A small text-conditioned image flow-matching model, trained from scratch: batches of 128.
Rows from block 2 of the text encoder of a small text-conditioned image flow-matching model, named by matrix and row number. Rows with one number within an expert belong to one neuron, the router's apart. Each number is 128 + 32 x the weight over its row's rms, rounded and kept within 0 to 255. All counts start at 0. Numbers have three digits each.
Before each expert's rows are labels from the 100 texts, of 14976, where the router gives the expert most weight on average: "tokens" is the input token at the peak. Only what is clearly more common there than usual is listed. The data: rendered landscapes of hills, water and sky. In brackets: how many of the 100.
# router: slot weights (text_encoder.blocks.2.mlp.router.weight, 64x128), inputs 0-127
# gate: expert gate (text_encoder.blocks.2.mlp.gate, 32x32x128), inputs 0-127
# up: expert up (text_encoder.blocks.2.mlp.up, 32x32x128), inputs 0-127
# down: expert down (text_encoder.blocks.2.mlp.down, 32x128x32, transposed), outputs 0-127

# expert 11
tokens: "sunset" (100)
router.22:124138104101151106155152103153121063171162152124138164114103099107187122153180137090150084098160064131165147101132081170077104167196158114114130156191133087128132080113122158132150066172158095142099122116119080164136100129121089173125093099147156126116154166175191082111171088185118096123153135089130093134124087134141068105148117159183150072084131097101123155159124100143176161068149
router.23:121138112104150109128167140175096050152157162135149176126117134077176124140160150112152097085163076119155125121140070167111128160197146151110136146181169110142150075090115161143155080158150089127105162114100105127113062134120110161113090100140155126122151147171184085108165090207112111128153134095146068125139090131120111101165105197171156053091106096116143156183131076133154161082151
gate.0:101080151100169112109108116166139119129131053129163136141069108114127152131112136105079108162127135160143081145147188114146178119112155151120153141141110118158173103114127129148142125110207071162168148161113164114123090133127118088205096065126171149144136083090130117086138102170086136173110154178089120110172121156116098157095166103139109101094155212166139137052172096174109053128090
up.0:153131111182116167172136116114159081148199172126107148108130117158156092138136153142157155115152122133090135113113060149137157100143121086154130067110136174163119154091134107094149166153076208094147150124123073127104115157131084150115104158167128114065109175164183171201100124106082139113143107118156119125130131042134092083190104139043094129089102073125134103138095168105148156151138
down.0:139151115151119157092129133149070152097132165127136130096121172121173150074148111178140150118154121086112149086177078167100141104137096105140065097139134167132077122152106135092054137175139179103051103087087135168115154174132071162091108179152078144129102110164167162187128093058120115112081101132144135147101094117162143135147103164147151137153138074092151116138154191053149169144146
gate.1:162078153126107173112055169170134130135128089116082148105134144145123184131119153135086168118131188096173060123153133102135111164114149142151140194135109091138112120103137066129105103104146101151113174165116084096154126147097135147148067115115146150098084116174138119168085209109094085190117136156087085160099189133154104190134120145089154186086110158147099076106097131171112097173101
up.1:161100146111063192106126163149138132141108161149083136086173154132188167104127150082104150082170163104170123115166120135088109169106119102128107160181116090093090105110125139131068057109091105095077104108140130120166140117181114174111104156116094138142085121159162087149103169090130075151083103099138117131084161154166125186112089162138193164152090089091076093147075132083115140171143
down.1:099083137147083110150081102136164111140115094121087199079120099182155144088129151107074130137114151143129084113129206067127106125138126084131123147127108130122144140141146078104119098107123102166147144164082144133186166094067138123150133100203106132137160147182136132123091097152155107180143150144076203141129108151152124099050182083122106202152125199122074171119126138143123093163121
gate.2:139099155149162125113133173198143100074123059167141129170067147107124169120092138097105125139131153175149097167146136095155157124102123168116148151144119118174176099078125133153148151101143095155179150159124146091111087154126124112176110054101136127090131063077113133124100192132087146150078080188134117109131172161110123177094129136063103108131161200203143100127162114172105106152087
up.2:132144108116099178158083131071164169176129160049094144111180114177128104123148103156123146131103118057092120091110117162088136118133161073142133132106090135089072177164126085089097131164134188109085170131105124162133170114124121118077138186167173135178098196179147149140113111089124111141169166074099159116101092088143097133161122083147151167090124075113127123058108165112144128110108
down.2:115194135126147146077152074095086137105145184133132140090128159083117161123146128172161101107162070137131180083195094148133126126159105142116090104142145146091085131195101169112071137141137164111072121078160106160151113152132131168109096151123098141157076131125136108145185057118140168102097096086138141127115076125150159142159112138204162084160139074035130119175133161114152141103161
gate.3:146085100113179143129124158174129109155178074154129128177072109128115103141158161144124096136102103164128113121088111094169232120153135154099110139096131124171163099118090082111137134167157107156165149187097111105080124135089079114157128078161123107069119115097113129141110172159076149146142082191113091104162150094103119155141146135047082122110151153200150093123152129167143059098083
up.3:144119134105125138103124163078165191142084161088074144104156102117125173155110134144099147102139149112143132113148156141086096171094091138118149186178085083087139112187122170117081139120144113176116115100162128114166116126132159152132122120142150146220124168126113086083102124087156078152102123092092139139053081214108135174098063112183202118144152121120176146078136095108125153165106
down.3:112133127088138142086179128157135132167154149180155125160123115088115108168119171129171110106134074174158195143127105082185170153115098166076162143170125081154143113150111185160140159111106118113171081121209096133089060115141130134166107094138120081126127113068080078105163076153113137116133111125159088053150106173109166115127095140175167054163132102120115163144144099147100123080123
gate.4:143047167070143174131105137164117158161149088101100152122119079132114140162117177131101123144118155138138076114124136080118161156091127148131072144124108123121170127101091085129095131135181057160138156175132099112138115128049095134148148103171084136106086105106113099144136157155106126219181132194087109159118184115116083170135141120116140145138162172151130072125128096159111028151091
up.4:066084143114195130113162178173125126140175128174128195142072184071165111145097148070123105158139072135144111120112099155120126135111127157121173102135163125164153109118127155150135140127154148105156188107127074098072115169115087127120080091119129105122125154125158101096122102133070203118137118124178093088158127062099133123183102132110121078066114113152185129155143109150118045087088
down.4:191150118090171090143130114133062105168157130179179078120162150115076095172095173151184118096187135132139139168094085152120138109119140136124137137136139129124128145077116133199167106146155127103142130128156066147104160136106147094137146150093133099055094108098081117108187170159116140105146106148152071135183184114138119087171171199107116108131159104139137060149081095137058136099149
gate.5:089164086143161085090165150186104082106128131124173137170154105148118098169112112152146156141148102159101162170086096140120100094129113100132154100124158157192106145083177173158172084156113103095177083134189161132103078171159167087143070158103172064151169160153132142117122089152148100103134170101162125108144079100095128091062144160170110077121136098149149170133164099103108158077153
up.5:079163087150160086088162138185099087108131127120168142168160102153120096177127107154146154158141099155096159167089097146120101097139106093131149095120150164190100149085173171158174089163118103092177081132182157135103078176155166088141072154109164065146175156155140143116120087156149102106137174098159125116154083099094124086065146147171109076117130098144153169132164099102110157072150
down.5:129125128127122000141115119116147111136130133121158139125139112140129132123118137135128137130114124122129121134133127127130134126120138130130115125114131132120139132114130124147150133123135123135121136124137111136135130123119131137133127130143131134118255126133136140131134024127147118145146147127120129138137049123132119002127136128147131135121142132119119223133134130128123137129134
gate.6:169137078166091133143141082149167105172186113106074161100136121134163109116193151151151082078103096130136151065073137100081131143195096127050101142148141052091128096147042133068111137185107140143135108180155097164182159090131077167123144130161141066120112168142121094126089099121141120127137092109131101138126091094170121110116098112151114120130129114119150113148107141124198139075147
up.6:160137089144085142156164097100133113167134163130089098111127184089140122092170127141187070102103112121146159085108107135103141161175066141085083144114165063089148090144069123080111177168097167166086116143133106123156177075121102208062188131154096120124109131107101072146131128081132140114129059104108131129113089137153130130140071114126131109169152086103171112190125154113178118096140
down.6:149171123126084145162146101138068085109121195145098149077136152119130136123184137162181105071141125082173147069144084120132083140187096117124104122155172106138112097131105120141137137149077180089065129086123109135137162130111142153083136151132073136076094139151125121166141128134163134126142094142176105131121144108156158044159141194116167159160111058106120104206083152094152179165175
gate.7:083162093138169084090170144165092087100126146131171131168162095146117080185113114136149159141164093151097169163091093154116100089125114099137156097119154158179099154096173175164177082153102102091166075131179151149094085174165172093132080157090160081148171167147138150111149085153152103095138154100160130099140082108094130088096140171176114072116128093126140168140167088095107154086160
up.7:174093158114085174172090125090166168156129110131083117089093163111140177074131151108107095093101167108163092091164171100145159161118141151113108158136102092079161105168080082088082170108142144167096181137091100106157161078092085164129177100154098169105082092112109111145106170091103159154113092164101129150110181154156125169152110100078146185145133166140115084126093166165149104174095
down.7:124129125124148255115133129132115142124127117141101117139129148121125125129132121115133115127137125133135129133128132148114134133141118126120131124133122120138120126137132138118113130128124125128132115132130137129119123133140130126120126125114127127131000134116124122123128233128117133118111108135136124110126211130122140247130117129105125123130122132142139048121123122125130127137121

# expert 12
tokens: "dunes" (100)
router.24:145109111135099178128117089101173145172087165127103141085129159120164150100165086127134091145106090088153100100152099180106123165173135119164125139148134109115131085203095123084081122154137169137050148066077098162152162089113081206093136133193153173167079148134167113130137137127096150151130123065133123162115098141165064138169114118142158166100112076081132107132096174132180143143172
router.25:144113109133100181135116095110162134173084169135104137085132161120174152105165088126139086146109091087163107097151091186101121165180136112155126135151140105114124091195093122091088118160137164135047149070077093160159164096113085210089137128192151174165085145138174111129139133124094147139137127059135128168118098135166068133164118126143156167094111077084129112139097173128180154141170
gate.0:100092160151159120076142118133074116089111107174158109168077120114073116142074146144150108154112152183144142166130175083186180105095131148150075127136147149155183126071151149169166130087142129134157102144100139120121097132099179116149173074108060139079120087074038125101172135138171160158123087197143120116166148096117171143090136095101083138169122172152096129131130124159079129157121
up.0:110109111153159119110193093080122099148114147193130124161081123082090110136135169110183096106105126189119150117117161119174153099134080172104112104141179150148199126132128198106153200129142138159166124127126142110115064056107173132163182093150075099091147103072071128091140113132182134111136110167158142110144123094101142106131103113111101092178161141149089178183129105144140197124117
down.0:114065136102136128114134168137178108126144049129122178176116085164164094122112106073102144120103157172142099156082121130121118116089155099158151142127091122173139130107158128128146106117067057132190094186115131103089097103135113086207069092155138131153156186136147116121125175133104117132110203148131103101134185113058084108120147142110100135082081169183138129127158088079115143112071
gate.1:118103138075174076086163162136103130109119108169149081187080148079132161145092160088128117126126121174142123186147114116171123142086130197107168153158121108141172086106165176166156121099150118130182137121139130097098037133153128152166128066078145101109173086078093101081161131137095133092083105152150078061131126183088156132144119156110157074121106146184136143129147103176098142134105
up.1:119114141094170085109151106121085111109121130173161082172075158078126163142114158101151093107114084164153144165161091115182109127106131176086163130170141104139166082119159197149159132102129141128192142094146112118103033126150131153145143060096129072092167085086086107089173131144111135070103104128158075077160134167105166129175133131116130057120099119142111144163138121181128172108164
down.1:139093140123139000150086142157157122143153104111135155129142105162178084125134132078126133141150122136115115120120151144080152125131170102152134147113109144134102141115120104133142100126102098130161088144089127123130156151134075090124140148147140142136255171158169140145119075136122129154155147151096151114118102118143100034083175125143124153100116137153099212129136100096139118127109
gate.2:164148079151114164112153131091161170123144160105111093121162134091089149133176083136155092093140090120165163088079083148107143162173098170071146151151116086099117096165084192087094162179105162158101126113191136117135123118160119155099143142115165080170098141068117091095094122098129149100105112085122108089086075164114155117154061106152161063135119088119200089098140152107171130085140
up.2:140162086150108167104144096090144157120144175098138100107152147085099158104169076133165075117145081121169155082101083149116126162168109177081150120159137091099127084156086205090104153173114164139101138087173123142143134116165117152091156141115164098172092130072125091075126089123144190092100131074125132107121079159143170097154088082149147070127096078091173099119123161117171137080176
down.2:142173103118118207105141115167105091172163145150092153083084108133110143131185130171197078075123126123215159070133089109132126176175099092093175151189160057142093072105075131131142145152087127121129089116139127147141120160108119168133103128155138104075033152166132089155136139116141114132115131128155110109142166147101138061137134155096156106158124100133123111186109139112160145127181
gate.3:098110147108214108063150123173105132102152112151175166168111112122103103148112155130148109152117091205141154173127103076164199105100144144103150107149145135183161134103142145174159126096167122097213150147154109131095097166111144063182110101113117088095133126076087118108135117162142150171145090174170106095182140088116177133125167117106087087104113154156111139123153097175101056107115
up.3:111120153084105134140077105131152146156144136076182116124179145186122141109120111138137123167130140089129131113162187109060161139138134075195089115123135151065121180083130113119109119127137095163063126147084101172178181098069102114111158129204122207109099106148117108149148090142140137191212121135096172156117098176162105132152131069154150194170130139095141102106155128138107123134122
down.3:088136157153100195074178162120095099120094113208060081094117164117106194092120102131118124112123086130145148098145159114193125151115089146110149102164143115103128107146110132105040142134092144100112124123150163090137143103130147138104139148157142109125139025117060116139135189125117128120114072107170175096135165161126212186137086113078145123168154164134115139138132187144141130136144
gate.4:133100125112174091134154160160117116079132072148102137175103089125077061162132144130110145121102165171108144132103144099182183098124159147118129113093112147185173152116103129123170125133123113141196144174121131096071090118117173072152141093112116103083145157103099154134115165130084152100162108180143099101136160105059092132112143172058104102123181177204182140124143085141110090159056
up.4:092126102130143128101172101101095110080122134141170099157058132102066117124187136169156096139081120190158160096104176060225172105184107165089131097132162113156179081106116136084165154142134171129159116142167160108111099118127151085140195101091092103085130112054098127109136131149117171108173101156138104146173125104107114120144142114067082108148134143131106120151156137143184125093157
down.4:085104148159109105160104179136197137110095104127122166158107071161169155096084073079084153146098167109118102193140139159126093128078137126191139109115117135180138127121165118127166107095117150131129078129067143084100129106139133130144089117170150171161203140127174159124058104104118097135101189152135147145109100134095068112082110109090107195090082163146140180132163162083124126160088
gate.5:146112118109151083122107151163093089092145081163156159165081100147065108158129156155153093118098159163141122131081126045172144117132147138086144142120161102202142132060115097146191124132157100122183144154135138089113119147106172088156106096096133091056167103135074141113095173156114115151156135169137087112175173072103129135108143129092109112123147162218156122135133112199118081128087
up.5:156118168121116131103104146133128182149098137068107155112138154090173144132100115103074147113133143078162081173171109217085092185089152135163147164150088110091092111172166130145096082097169098138070159115076091137139134137143120187085102115137167194204123132171162084142138131097064118166106156098098141159095118145149104145163113139175158164095118123093174127085123123114098079152123
down.5:161177105104109207160141098124126155168151187131085138098147167090100104163173173148168122074141080090142176104101083171147151140154113146099094139127151108111123127180098134101083137175116169122079174100177094156145160102108139149096155162123098105128034113131113110172168082156134147124159087119139089150129099107180126173220132183136158108152121078104139092162115103141130126127171
gate.6:101102121106162120121117145184152095090191064142145144169099064161087080161117144153166101161087122172140143135084149054155146114108155125107128132099148113188145151096116116140164114128130085125214112180139087123090089145086175067185101099129137083055130139119096136109112124149149129167164125159148113123160127108096129137085145122090090088135161188191153147138157098188102093108104
up.6:115098146125168120088189097111124190095135127151105115126189086101163093174130143126142169126179081177065172114132138173095187080098157117149159111129083187115158185134130183142129096114125114125174116167161113176146103113145067048185153128150127123176113142095178128103180122149164149134130078126152135068115118132154150167154132115163124108124120173095087132106144055076117116140108
down.6:151134157129122062159200094125122132120133107165211159166121095115135136172128103118111147104120126151117115152114095157189127163123166207093129152135120104187167136076162158199168108105116108113134087155101131135127085116165104132160137073111184111103187114110118107090123076131034113116107106128123070100174138167143139038111154133164133080121113124138127173057140126138118092123118
gate.7:111112118102171121152154148157137101090141075150155107190081084142096121169127136138133105132092134185131156137102144068172191111128162151091152136125126120198145129101124142131167123131137099126197118179147145114086068163132152091178101097119182080091147133073095136078112128134101143098119110154146112065171132135067147136070138115094089078124152177208158133080181105181124104124089
up.7:112156108143147144123131151096126211078078119062079170118165111110111119153128125164121146144098155098121155125103135168140121158134114146129124153121097129142117133216122142123128130148150148150095131104134142102107143113127196113083139121112171150215097178144105104116099108084151134151144185081086143175109108139060145178111106100217134135152164141130191151015145070119113106129092
down.7:188095117141147162159170083101106100134130135136130112127142114080120098160148203131121128128104079183129177087127154129178185136150134123163096138175123108128160120136105143089113158134139151185151177152166121132118173068106092134123175107181067118058150118106122089148144216151105124195185097137092086114083163137171115142170115156116142122094170156143116052100090113119151086091106

# expert 23
tokens: "in" (97)
router.46:165083109092150175189163111126136112206157138194087113097129143098197128124168146088185112083183130158145148058127145153076180146157106114109086157155118095100163132130059124104106153157091127170114111146125123129161142101057052157117153117185099129091077119126167091131178172111126136115128077168115136109109139150152129134159102165097152128176156145122090080166117115103153156123126
router.47:125068137102154165125179114112140155195101134193094118121089188079179122125124157067145090105143133171163153107149170124135167158127095164100100145172110097110184098170112149100116163104136135177143139126121103102133100079068077178150163077184084120117090082076116078093189158131109165113130069166116119108123135167128132172161093149111142110178151165134097113189119103141140156126109
gate.0:163106146091103117166126168175018164150100144144106095107129113111107181171097165117093165094157151123131099160149127094128068157080119152130113171146124118130154122115126110199124068075081092095142113101154082100168116114150163161137143095074099132090125125134112107155156161157153106155052092176133085150104168155180146159135121165159171147135094105177120113142083102134058156155164
up.0:086107196123172114099099078120209099112152098102156164150121137145156086099081116119108099155100108143130102161158132155125179108086172123158186095115114138126113139127185134105144148103188120153136167160082152159093120158097093092139099137191181158170143114131149137091128096137082144136210175106097160113169098106106080103130158088104084115091147187093120158093158133142076070113078
down.0:088138158109119123115115015103109150166132188125179117095132163123106154109116126121160077221121093101148135138166121129152114146145132149138062115146166122108133102139138138111129140120153136145084147065089102183145142117101123136101123127129077154149101102106111108111167035175143163144129133103121117166184069135183154129171182075187125143139129070060110161165133147148119113094178
gate.1:133100127098162095154064136179101090085192071088196121174126111167087127146130106163158108150124130106135070175116078139128125146148187119111184154105149104178080122048141071181152086127141097114141168155117119161096129198163139108098084112067180120085145136129117149149123149138095107118107160124116110087169143114138132133132177132086108121057125133174130107100160156160088076130132
up.1:174096100102170102160142191177115081134174061148168111200093103121120113167153144124152108093107158148149133137103105126144176150159110148085126165128144089174133099066069114144167150134122094149146118154112102081075100135100101149132122082109105095060174113103085121131109190127069110127157104165132074120138150140090101136139098151073111093125164162190157092142175122168171086117073
down.1:127107080182154158114094136187173117127192121121171157162135118169187082124153094115104124176145085137112139121089127146094144107153174104137158091085115134176088159145117127132155092175119134083167125151142122152095143160183106070166094177101138094123130154153193159140077092133119137090129191122141118087149096048121115113111193121085062108072090129144145085098157109126126103063114
gate.2:100090148115145103117091091179128089097151060098158170121143094158123105135091105145070138207135104133088101138111158142131135088105200106138169122088090148143116183110154102174157080117159105140148135168134153175138140160117160053148094115116176141134126168143153145111144075137095141149144159124083141113148101096146085120083189125152079128073145198125115162056145122139061061135127
up.2:098139150138156102179155125149112103110185126153154151141135102083155083132104136138106123177132072137092132187097106175130151097133128147165102074133150176138171130124149133137171111113140138111129181170098089119082140108151085099137141154109077136102161154121183141127154145185072166080210146171165114113142114069163076089235132133119070107085113129136145118178136110120118095059090
down.2:150110145089134076146115088156067079132171100087169119099125110198092160161156145127140091092147156122142173136144134094089041161126146110049132189147152073145109129049139122172148100119145096134142112158156104203153115129111158147122125112115162092066166164160102094143164156174158099107136113102067100089127121141153118108091168103156144117152186142157079094125124149182149127100145
gate.3:146128106105171097159098159154086088074177062107164141184110091152110100156134136154147104155098113121145114159084102117147155108125176171107166145094128115178108113103107109150163105160105119110160137185135098127077101182156142073114102106052174108102173159123126142132098131143071133100139150131145091086170139095082125124121175160074071101072141136200185123097182132150104065102110
up.3:081115164151094133136133115081177162166078141091117168120168143116146124098072106107069150185145126146093126129150175107101142097060111080170115067117095169100139164148184125091082166112192151134106169142106193146165174091105101105144155163168116176139118139134123128105158092126123121151155164105108153168115082141149103175135094072163146163139155183078122170086155123101109092164072
down.3:192142116078112106204149152102117096126147111148136122152137107152093099128184104130142124080177177130137152112071093133117147139147132098086144193129113099122087127076067104132122142162087117162125143162144141142125134110135131168115193136121136085054149201141129115129108127112098079065146040156120091065071108183102097126161131151105181112139178120163099095149195123156130161149116
gate.4:126184079178118162090172150106154083111152139145115166132130104112114109126167102162177083113090099157146180090057105130133108119171092132077109124127184095150129096157089167090138168176079163139141088120166126105097127118139124131122089148136122079120105172131118119120054090090161144079114121082183118110131072093085169096074076124154067083140114103146207127151161141105166146095134
up.4:134177083161118165080173133111132091120149156193100159116126125087129120127161136140176089096131094166158181091077125117143090120166087140074110113155188096135147085156093188101129150169064156124148074102182114098121121108141125139119105149123090070124094156129113101125087095117183171081109102091202109129126102095124191094087085163158092085157086101132157119174117131103156169096158
down.4:163161099109125188143133074113093140110130149113126131108132070112072143146255127204159092072117118120154139048110110111125122153219120130080127151147131081136129113121092143093117124186127101143110074124143141146147129129110158155136147117136134104105014139136091094128136129139153119138156136118125116131142126143114120085136109115135153108124132096108134056128128144117243143112166
gate.5:070063158113193105105145181135091133126114113127147129204096133116133087145068146083097112178102107160134146175137160103163181098081123148121138093131085138150166124144151141137162130095171134144158154139108135087062093123124116108164132079112106132131177106093106113093158146145070144093138114159167110068151142136076130176133127148094076104110144191184121174135207104132115087118055
up.5:181159099139093110178078086157169078120168097079134141093161100177147144118160101172143147144147140079099085111098082170082115142160159098154135157093145133120080146120089092134124097163099105121094129156126101168176150174137124124093085155138175140129104180172185170177088107109141084176130166093079134154122086108181069092126166091161144147070135088103130095099094176126117122132175
down.5:175145139057132107168100117172132107137174131107148126121156094193089136172125123173181109099174121085137187123122099095094103155084137076116145192139141098124059120072080128166121115122104099138128080157155114213174124137127146141116102145133135121080155191183124079147158140135157047135133113099104102075104112171145098126138161100167191106149148098149085078111162112128098138110130
gate.6:072101175079134123142074140116169140115148071086166112176140098175140142121073092131078124188150151130113125171141143117096168116076193094136203132095080117124089159110160100096093101095164102142151157167086144164122146146145124061157097130126182146157159139135146141100113118110098118153110144135097170067151090146114119167096146082106141152086119191143088134082194152164082093152095
up.6:148131112134174121097108116145109103122177130128182135128073133077096123149122152137169100134065136108144086180133098112170082139153136195124180138157181113152177082049136139131166116131135066124135181091117109077090092153160173182087128091103149141109163134111102128104125146148116170132132152135153084145199204096134119085170179151082095112096100136140154076176104112163112104080166
down.6:130075112110108087212115168142142138163123089143135144144128119131163133121124151099084169116112185080092081185121136116088102128096096119126134186122092098145124135119151117187175109137123080218106111130143128108130101108107154189118132088121210118135127111129167138151083139101095082146114145145058117109073150197122085088106085196160171116134162152163119160129118121156133155190069
gate.7:136099158089173130138100115166137141117163100106151165127087113126106131176085148133142083134096149127191058186149120118143130187087168169096209183149126071155131102109177126157137117109179088148156201114118087139118107148107179143156090083133198140134116128110111086100129138136086120193137155125086081134183164132129095155141156133113145092086141155136162108095112100183059086115131
up.7:140119153090169129097161096156099149127130122161137114096074112083105129184096177116143086081105128150174094176158155132181094175107125177097162181175159094136178086101178152170164142076153088149172137082122109118144073108097158175147160083135139131108121084089098089099155145185133153145128112166104074140174173164140101131137142153153152082164116147102114119153078088155067128089170
down.7:121176112128094218108106077113087142081154176118097135075136170139078183104164137175154104116135089100142126080152102107135085143169120138120112118136150115108117127155067117083088123159146156093114178092147133175164141163123128147090115153083132113175027110120089111119159142123161161124111169067125163148148155159138189142132133109112161132136103073055118092124102167172146105104193

# expert 26
tokens: "under" (100)
router.52:133058138091152137159166159118185120166150107135121105158123104115118123147153117093134117118126148136126163074129148136110191158132123141111111173130084099098136144145075132078116172147113112202110120175097108129138101096067081181131172114188126140098111137100143087115135183096061112135142060164060129083085108179107061165140071124111155101154182159128105085109161124130169128131051
router.53:128064137094148137158165162113185127166151107131121107158121109113121125145153114090136116123124149137126164075125152139109188150127120141110110172131086096096141143147072128073121178145118112201112124175094110128138101093066080177132171108191128138099112138094138088109138181094066111134141064164062131086086104176102060169139066120110157104153184161131106092110163123129172128131049
gate.0:059162132147147139106114134194096101061181135103148165135115125152099132109075095150159077199132077131186134159128089102119111133094166125121153110156137121186078101143145158150145073125164131074166161104142124161081116187144174092115044106082162125162124160135117127090118086142148161139104173069171136132183130102116158152087152147117102102082125083136176151119150139130075088113150
up.0:123153156123075133156148150086155119081105125175136062148069150120118158108113118105113121091119120152178110146150188132171130192123101164097211137169155097102146083111136148118110145094089154159143141103159144077113074083189180144168146116098186093139113091100145119082066125078097157073091089121130170064126149185064169099111114110103131116154120168143127139099125157164150156151116
down.0:066124162090112111152123062061079120142107155124149074093137172140070129149106146151141119161067115140143095136161164080132135129118194132161151122131156124108151132111178108107134140071202094133146160108104153187196131101059131116122139129140160162152150059077114116124169086155144164147160133127114143136194129140145149136130134069132115149147145132106070194154123099216134139116177
gate.1:097130118134126136091109142195087059058190105129173149144118087164125083131104125156143101174114094142143109167098109088149102112115160103105175094120178127180107113081144131162178072129130115059182105130156120150090125183157158085137074144073160095127130159153132141123114122170127133161137163102160112127183157080117146131073193158086082099086089106168141127124142117152108060095149
up.1:142179125164098144154087120135179126158137090143107130069147143175165113140145123142125148122101127146097080086097109160127147131130131134151151127110167147140089136178111127102150109164209149139144179148164104168144114142130117163159114135175221117136101154143186152126025124082114168138128190153139101151140144098245150102075137150122113103089148133145176121133046147165120164116116
down.1:133130132155107066107132168174200090098115141184120161173106127196155137119098145093108110162094151158124105172122165094160124116120142122125172116143178161121132130099185157120107088125091156106168106121172125105129107083154178130188120151109135065135226075092097146169105180138114107136085158119100156110139151098094129186083124100136091144120032171133114097138131082149143162091125
gate.2:103171117164140111089119123199081104068162119134166196128089100126079108131114156204134100142077106126155102171105105094184118119130132140123126099133198123204140094083165107163171118128168149095148129106144121113083117167129187117121085121092111115109138146143098141149086121165137147142158191130170094182210167076120135086131181139087077132095119123153171127150103122142107084108166
up.2:128186067188137110091149115190090100063167143158161133147092125120092122134158148183156092090075098142155131148086103108184117135169081135092138104150193121187123085092110141165174117158130161100169097098184143100092093155141179138132098123084128083094126136122102143131088137160167160096134148130175093152176164089105166082113144159106082097122113096146188118144090139131162124082165
down.2:116174173117184035119119099148092085123129135106214125146135165120112130150097108134119129175133085144115138176140124140133111120094173150143176101125120144135118137078177144208213094111142122061159158113126135167104116173189136100119110150081160136116209140109129132079156109116107125094110135106145128093194120122116140058119200135126131078083149107113150139098147119134070108091149
gate.3:078137094166144086090138164189100076069153116147150176149120121113101072146127134144132128183099088147108143139089131113176088069136136141140113086099160174207156129121137151153205106138119129102162117127149124098066114139116166064141108128110083112103172167129103160113105106153132173114129135132187098149168141066097162080091169185113053116103127134177160186156148116124110111095113
up.3:104188151139110123051094124150075122066116176101174151138083148134089155100096115192153094107107136102170116171158087082157066157097137148118163108164196118145113073085166127154127106103168173084116146069113161130117136181148213150097093135057126147144124100133100125106109113131170155131086160085162136153189158129144179109114131112122138152133103085114170139150101154124111141142175
down.3:129163107147174068063102149189107087128183131151172129119115158140166134141136142122133121122169102149128111143132107165129115105159136140120177103130134140157093122060119160171166087139116131066163105123160104136110097206206111108148060153093170115125193141148160147124110112103123116142067160103165141093170138082106175041087177137080100094063085114144140152129116140114135157089161
gate.4:109122183104094114157129105084153130113088133127153077125156159161153177080075085106115164146168170127093135145193144133101152110085156091184146113106093161081100173121180101117088151068105124158091114139075174162155163130155100142122165156134133187156126089110155160125159107116131117070076106146097177081107129169164144136121133080134161183165094162066092140106146183116107173180134
up.4:109125181103091115165136102082157130119097133128152075129167159169150172084091084105129162140171167125090152122185142137089158104091143086181141118102093158078098177120161107101085158085086124157084103143077173163158165122147099141122170162143124185152121089109157156121154111112143107076081102147092183078103121168161149132121123074137160178165099160066091139104152182106121181172133
down.4:124106143133107093114109174108206134128141092102143136174173072205123101123097077147175193198135155102079151155124104154116179098089147101200153095072128171118070161092160106125120153119117161128130091151114118151116140126146178090129128183117144150113157132153143177146115137123162070123145158113085138098098063104082136152125111071133116160121101144142142125088210160073104129133084
gate.5:079102116129133146148142160164121080113204074144118143152124091161144084108122125119113140170118127163083154133069153081163125054104164086101147106060136167151106164127111109146152105155111104111205143175134125132123140164141124024166087130119129073124151157141112185100087110158140127151122128138130151098128104111128166153052169124091075139098123156195121187134181136152096093119085
up.5:102068094116118129153197164129159118098165067188116119145105081112182104119157126071085107121103116214117169092081169095164145113143124101067103154132118108127200145145081134105127124169108108153222098171142133118137127085093106110203156092149127065103151115099098113078111101150121140128162074161118132123106100135131120142082107130107105131129146165188120137129151102155155096115072
down.5:146119147116138111157107108090106169116101120116113187115181128085096059167098103143095143162103095087114117140094135167126142127099161148188111132088060128102132167222123108135117118117103144159106181163143132150111174098112143097089149155124084156169127187139108119153152105129091137123214123154101124159089091094174067123164142180167140128089170164084166135120131089101071049144111
gate.6:090131148131117134115107138155152077095162107096171172102185086190125107081113073150130169161154120136077138135138129085089136047108166032132125098076122174131079182088175100132112095122113116118114141148114135166137198183131161053152109180126120139133143154165148198151106073137151131126122148110138177100142107115149165104088159108116127180100127137145115159131158164096095080155129
up.6:144083118093091109150159143120182090148169061198131072133116070154157113128168144085119143132101162194124150075110169091156153122145116101104091171127109120121169144099087123110147178146107091184179082205127162128155114085095095099183175097158152101076136114117106119098123112157133115128167067175092129102116129179117097116090131113121124133189174202159092145127134106145142117141105
down.6:161051146117095117191073133076159126179157123110123126138170142166147112108119082121108154142122128059094098118125111165133172102115135107175111100079112139109094174126114051111115140128134189145081221161098098130135199081099096104125192188141124119081156148120154156136116183118118110118190111156117124142125115089177083174186140146118131165084174139120108116145159165136125116146108
gate.7:137101127096160142111158145125149156137113094155100108147067082092073115168138184130150098081081149169183151105109168075162147178112092160077104174176123079140168083132112137130141145122156101164163091152151117068125075091092167165172147073143117089085112092104075083120140164152161119144164097166102087106116165169088130165109087120150153098165182162171118124113112078173139122131095
up.7:126160123158114121136102116134095118115149166104142160106192164155169135106125085128110163171188099088072100153148081185088105083144163102174170082087126185117091166142147126145107097134094148077099172094112129176129170164185090090090101175092141160174139169159180165141125096105087129106098160090163151147139099081167128093170166151114106145080071083092146122141135159084106124129164
down.7:125132131133134178133112111101113169107101168103105177130173109097058085175104139176147144196080097094117161131110121126138129124128120166188071117083115168121157144208099131114113148142154163156098128133137090137102162105085158120072176142137073184144074158129075120143161110126127183152195138142093088190151134092114101127179149129138107125138165096082195133115146090118096055103128